config.toml
vocab_size = 40
kernel_size = 3
beta1 = 0.8
lr_schedule = "cosine"
final_lr_fraction = 0.01
Rows from block 9 of a small CTC audio transcriber, named by matrix and row number. Rows with one number belong to one channel. Each number is 128 + 32 x the weight over its row's rms, rounded and kept within 0 to 255. All counts start at 0. Numbers have three digits each.
After each channel's rows are labels from the 100 clips, of 14848, where the channel reaches its largest size: "loudest band" is the band of the loudest frequency at the time of the peak. Only what is clearly more common there than usual is listed. The data: Morse code for random letters and digits, with fading, noise and interfering tones. In brackets: how many of the 100, against the usual share in percent.
# filt: filter width-3 conv, dilation 16 (model.blocks.9.filt.weight, 256x256x3, standardized in use, each kernel summed), inputs 0-127
# gate: gate width-3 conv, dilation 16 (model.blocks.9.gate.weight, 256x256x3, standardized in use, each kernel summed), inputs 0-127
# out: residual pointwise conv (model.blocks.9.out.weight, 256x256x1, standardized in use, transposed), outputs 0-127

filt.2:107124142129108144082079127122122113118098058089060184117085137094066113116132102160140093174141079161155100134157118185099184180090154158122135136105139146132151119116158135166174134153135188107132134095218116166066089126085127084169117114084175104090198139115153130153124145133107092101132151118129099124102101081126112086098087049088136110128131108111117157117140141160113124125126
gate.2:170136161121172131107127131116137125132152056086137102063176071192136114106126181119116164136156184114220185122157128134130126129144099155204110138119141132166132096127087119085103125090177128126105123129107130131164105119175127180166138130084118124135216107152154109089131110150098163140115113118146145059156177146150126071057110117140139142094109118126136077128161123128128125070137
out.2:085102155141093076185154162154129173141114184091127126169119127166142133107117126142148137178121096177104143122077121104161113105073163098146145130103100097089138155119163100130107134115111159097086123146134079126124137118132107130143050122149163164087095131113135099138190130116076119161170104109130118139126168120084149092125088166064176095159093065140187143149149103116130116089131
loudest band: 500 to 1000 Hz (60 vs 32.9)

filt.198:133091157105129187140122089067156147150118129133158107169149135107150134147115093093140138061148108119132132112159132040148087164116112160112121104084088103142102138160148173122180157090130203131146106122097173123223127195119159108122128112188122136126176115126108167129123106090100169089115156179092103109124121193146109134148065119161139135136156075044111118137127117126115150150149
gate.198:117160137109095066178094177125144161119125015161038133095146092193074096121126140114112121100164137132173153119093163136097125122158146136140137144075131110199130131145097135165106142144114180169130109177117174211193162078137141150166150121143114164165154148200139165158092111135131139190135130114126152078113132150119154068108135129174100115115126079107097124122176128094147090164111
out.198:075084143166124092182114106148098184150085115105110051107221116153060130127104112118095136096114178160075138170168133181115062143154130129140114156149209126098148105118145106132105137161116098173099162175180106125171187143182145160136156133155135154098135142150147120140147160140104112161165146068158117156124147166162123094203111076119100182086142141133114135165129124080151118124171
loudest band: 250 to 500 Hz (34 vs 12.6)

filt.24:084139137130117171094137103092132092103124129110131100132126080170063100129159092160147156094143089164126118113104106133131094154102099111115126163133149131092148162143119179186167232164158120162139157149124110121087093145135109097124120110155118107177149122062141171164186096191084139139129081138108185129169134208103142105096147185152111104181191102133127164151138122140067137123136
gate.24:161164092137150150122129095082091155090104087131104126148148122121085174072088155133101129043148104129142119127166166152143095172091139136169183138036167155103107124072168182176135163073100148153148125148030112090171048137157154156166131085078103140119182161133118163155105126183116164145158145131156161129114110160155125143114113151139076153093166150167113065157120115076194083111141
out.24:087124135145158124121136127098165119134061142119113164166123119121138160146166149134183063097134199157113153127121149153096203151087145112134121174154160176132121173159146094096107098132167135130151147179118133155126186102118115078100102092145126087082113155180059154093091178145137125186121116170028155134094147097055166121166122130128123068057082041129137106103092116079176098103120
loudest band: 500 to 1000 Hz (62 vs 32.9)

filt.194:136172051138119171115160141194134129139130168124137088155130101159121188123117094129125081164135073128149112166143146133120139089105139183139100123129092160127155113157138080082214091115141127107123095109127118073132137128134125109128112132141104143158094079142067125100153093143149131063087089216090151162073104118157108085142121101142086140122129111161149144103123125104093151115146
gate.194:133153127114099136041095133097153079106086095064092138131112133127113097083117149082123141152126144148149115164095104189169118111143128147103192159086142142103137157136154131088150100089150113149146166076185149176117150143113157137162159140129139195128130170156158164175166157140156100130118142114049117117137079099111134096138102117142087117123154191125158112130084093150118086105077
out.194:093160127135160100103127129099109124119102140154151152170137140009207066157125160158196128142141189116168144129122089107166129137106115103102148130173125130181154147094155153085052110162117083177150103123122171137136156123116136100145103118127147131151146111102105109160128123142121133134148138149125117088157123082041142101151131133076133095121121184059132128134106124136121101114051
loudest band: 4000 to 8000 Hz (25 vs 5.7)

filt.190:052086108164177095118125089165146130114141183066095116140132192130205086164157129163136106099164052133118088154133094106117179150098162160122144121087126140165150137127133100111174122125141214124144120094138070113120124155102118102127126087162165110159102068025136160123204170145114071037152128120190115160095135068146121152103111113152150118130087103143168189150110137127128161143118
gate.190:129155147099128142126112093059123131114129154127108097075129111127131134143084156151095153062179133122131159175159118090189136163071126144149127161126137098124125159117143147174185156115034188143186128147101096120173094136128135123151155099134121136146102141159087148169096119149107085100180130175124167116159138106164118107132137143141175119073196110126052118157170126131167154169115
out.190:138150134114166114150103105161072085105097082132144103115121106065099148114120173119141120123077143147141122106103127129074152144134138108033143155117171144167134114151146108104088200093145132088098107137160113139089161187139112103140132140121093099109082113073158098143160155171115203097180145157164094137105131104133091131165122101148122084123115116075088105140088133133085094122197
loudest band: 500 to 1000 Hz (63 vs 32.9)

filt.17:171149158115168080138131052122152155133152140167113108184173199127104163159115176152096117129099076108099101086123155101119112228122111166164157187109096122095135093183112104082110184088097101095100139154167142116105131123146148139161153113054091094158124129102098142096093134105181117125162160128185153123163116127178116123124150160163144107153142118122148104149099151162131112119156
gate.17:179126149124143104038136100118121154131160103123138091089173159168154131102125137133124099097125128108181144107147103066078144156116108109141133159153172087103097177134117106140137085140168091077144135172144098102196077148201117131156158162118135178154173147120118132169113134121163087124108102163100135108145122087157122111077115107137128163107128154159059096187099126149161117151083
out.17:123065117090105142085116172126154128138164100120105144114108153122127178092079124131119159123125103090115111130122117111218102137142102140132125136076129116148078153092137175084097088125086149140122138135118155093154163087149089217099075071208151101104137109158160075150139144101133186129100125112115120117154131100053094062089131110041119105164166123107168158141064106175167136152156
loudest band: 500 to 1000 Hz (68 vs 32.9)

filt.230:147110147123091145120142116116077103104131165167122115150155091234094129108141097128110128088141080156136111117137152198141121134137110127200151093123089078167063138109098097121119107113112153122132127170118136147197085132117170183119136153126158141150133129188180079118161143136166228177127125099111150131086096126155090057144057041110136157066117158176134063099170125100180162131126
gate.230:082134154123122109067117125120110116168093070150082098104145118165132137072159110131097117178108132184137233141116110105085169152121115155118155134074149120136139204113138077118123111115144146129170114121092107137110109083100125106131114121110051113124128137160103171098063082095115090130128168168060109084142133107199120117099067069156165140109136130115159094106117188072157101134096
out.230:138167110150146130122116168119102138111146123110127154183129136099110131078170185156094124121133167162166150090114136152114097150183126177110137078106176108091092147158130144139214145167102073176109147111090081112130186096131123111158127148082061161127153104111105179115124138080108140147135180120054098172166132111165150160106110102080094144137175032144131141159114138197091086162091
loudest band: 250 to 500 Hz (38 vs 12.6)

filt.9:129155112116171133173124089141168136140158125098083127108118184146104125107137080127129129113118129154138150083127130167108165069118105141091162182078143111163042097164116108095144189135091147061097159156218130162115105132161094151132185101147130131123147154163158095127131163114149108092102110123178109106100125105136133135123145110125124122185150170137073098117137129163122056150166
gate.9:130177227164142132116148226105126174137121075162145074068151129105059110116109154143123131157163154059116165130127137150134126181161106158178122095131197083145121126119117131163124219105073071107146097111120108116162171116118158103143161149089121199113127168186127110111058101153118129147096120168118156103130145114130119104177153114089109149137146120097142114140162108095122097145100
out.9:166114090091117159087113196130097136094162103111156195114093166062114077166168109170164100193125073093129141164123141147144089161146119114136089121084090137110161149139114127120126163113126120140181128113048090116099144131076166108155085103100123116164111135172146122148117121120181159136128188108082122160110044112169157061071157122144126171143139174113128134074092154142177150128116
loudest band: 250 to 500 Hz (35 vs 12.6)

filt.171:135140092124125090144153153061105079139152081154041172178083148149137162143133088117159086154148201182104138116161107064093097185108142093151106164178115166136143130087114141116085188103126166207084127166117140163107170142137093131146116134123144131132087152095153140136126100142122171168145111117177161136191181097120156111109114137096164139127120048125156091110160113061168156172113
gate.171:130142178078125124056174072097115133123066074110035090143163135170157025114149151165093074093143177123127119111141128140136123110145143129170132129113108105103120140135136134106103096085220091164134135131177139149151118139145106151152138109106085109237152149191113117117113139157147152177148127153097160099186133148117115118107127144106112115108141188117102111125111149142183130099109
out.171:196055089093158157108123145100135117136120132128137106105113119134139122122145223186121154116126125122166156157138112106117161081127156126074134126123098059161110082130123181116212124101149145070179114125125166061131090084136115113116149169105076128135117124080100103126070117139127242110129189099056116163115188108120107196173171181174054118116123143050119105156089111171095148130166
loudest band: 4000 to 8000 Hz (25 vs 5.7)

filt.177:108084122135146119087123101166132138124172038077084103128137120110099095106117090129061171092174132071138148104088114114192151132106067096214197097103173114165111187135128113127169152124101100029165125155135111137159115128168122181200175126135121113163081130152120166128157125147043080146157125188119138145139179144078104077151142130144137115118153165066169095093149096108038070162155
gate.177:135142131111127148082139145106084095098191109086121099142150110132077099096088114092127113115161148175156151122177112158156125150140112139166107132165111143132116146135098126114172143122116122124101164140140150121133084164098114131147186117117106161123142154192166134173129136164116144165127100179110132089098153142120156144178156150124158116110168150181053135148130085160152136137151
out.177:118114100136123113119074161055099082107156095141104154082112069092122121104142129101116155132136110231119109087153149163211165143098138139178154200141130129166088088136178142119070093104108169137175127106105152115129101109154125159150138148141158159086153130085123121149107094123133166117152125092104154135111126171102136142143131150183178122121053089127196159138124136143150086111086
loudest band: 1000 to 2000 Hz (40 vs 16)

filt.231:110112185146128129088067139038072089122166092125118145161124143073122100095136100109089166175128088118148126170103141111164103097166152140123151054142155149154110116152130125138125144179154133035114109099150131151145191091124151131143089175116135110129122157098121066092163154099158110103120102110095069050113094129120126125074185123084183162116127085095153083097158105167090117101172
gate.231:127141145114084123102099082105135117147150163080155098116164085149144112127101131128169120074173133115144138138133108120125165132104100165147126115091123129147127146084172107161121106105153152136123133171116145116157102098164131171122151134081115186151186190137132182154118098150135105172098131172132195148215098138167087168109150106113116120093106149076043088169125140108136239118132
out.231:087136069107127052124121109119084109158102082042178154123158128141126066109117077136112109062101126138107058088083132139168155176100142163195089141135100062154142119138162093121141067145133106115093117166109094149160092096149129106087188121134105091145124144110140147114088102162166107181113113163181139130156103117075139124105109048111062098137132134130095135169142126123090126089035
loudest band: 500 to 1000 Hz (60 vs 32.9)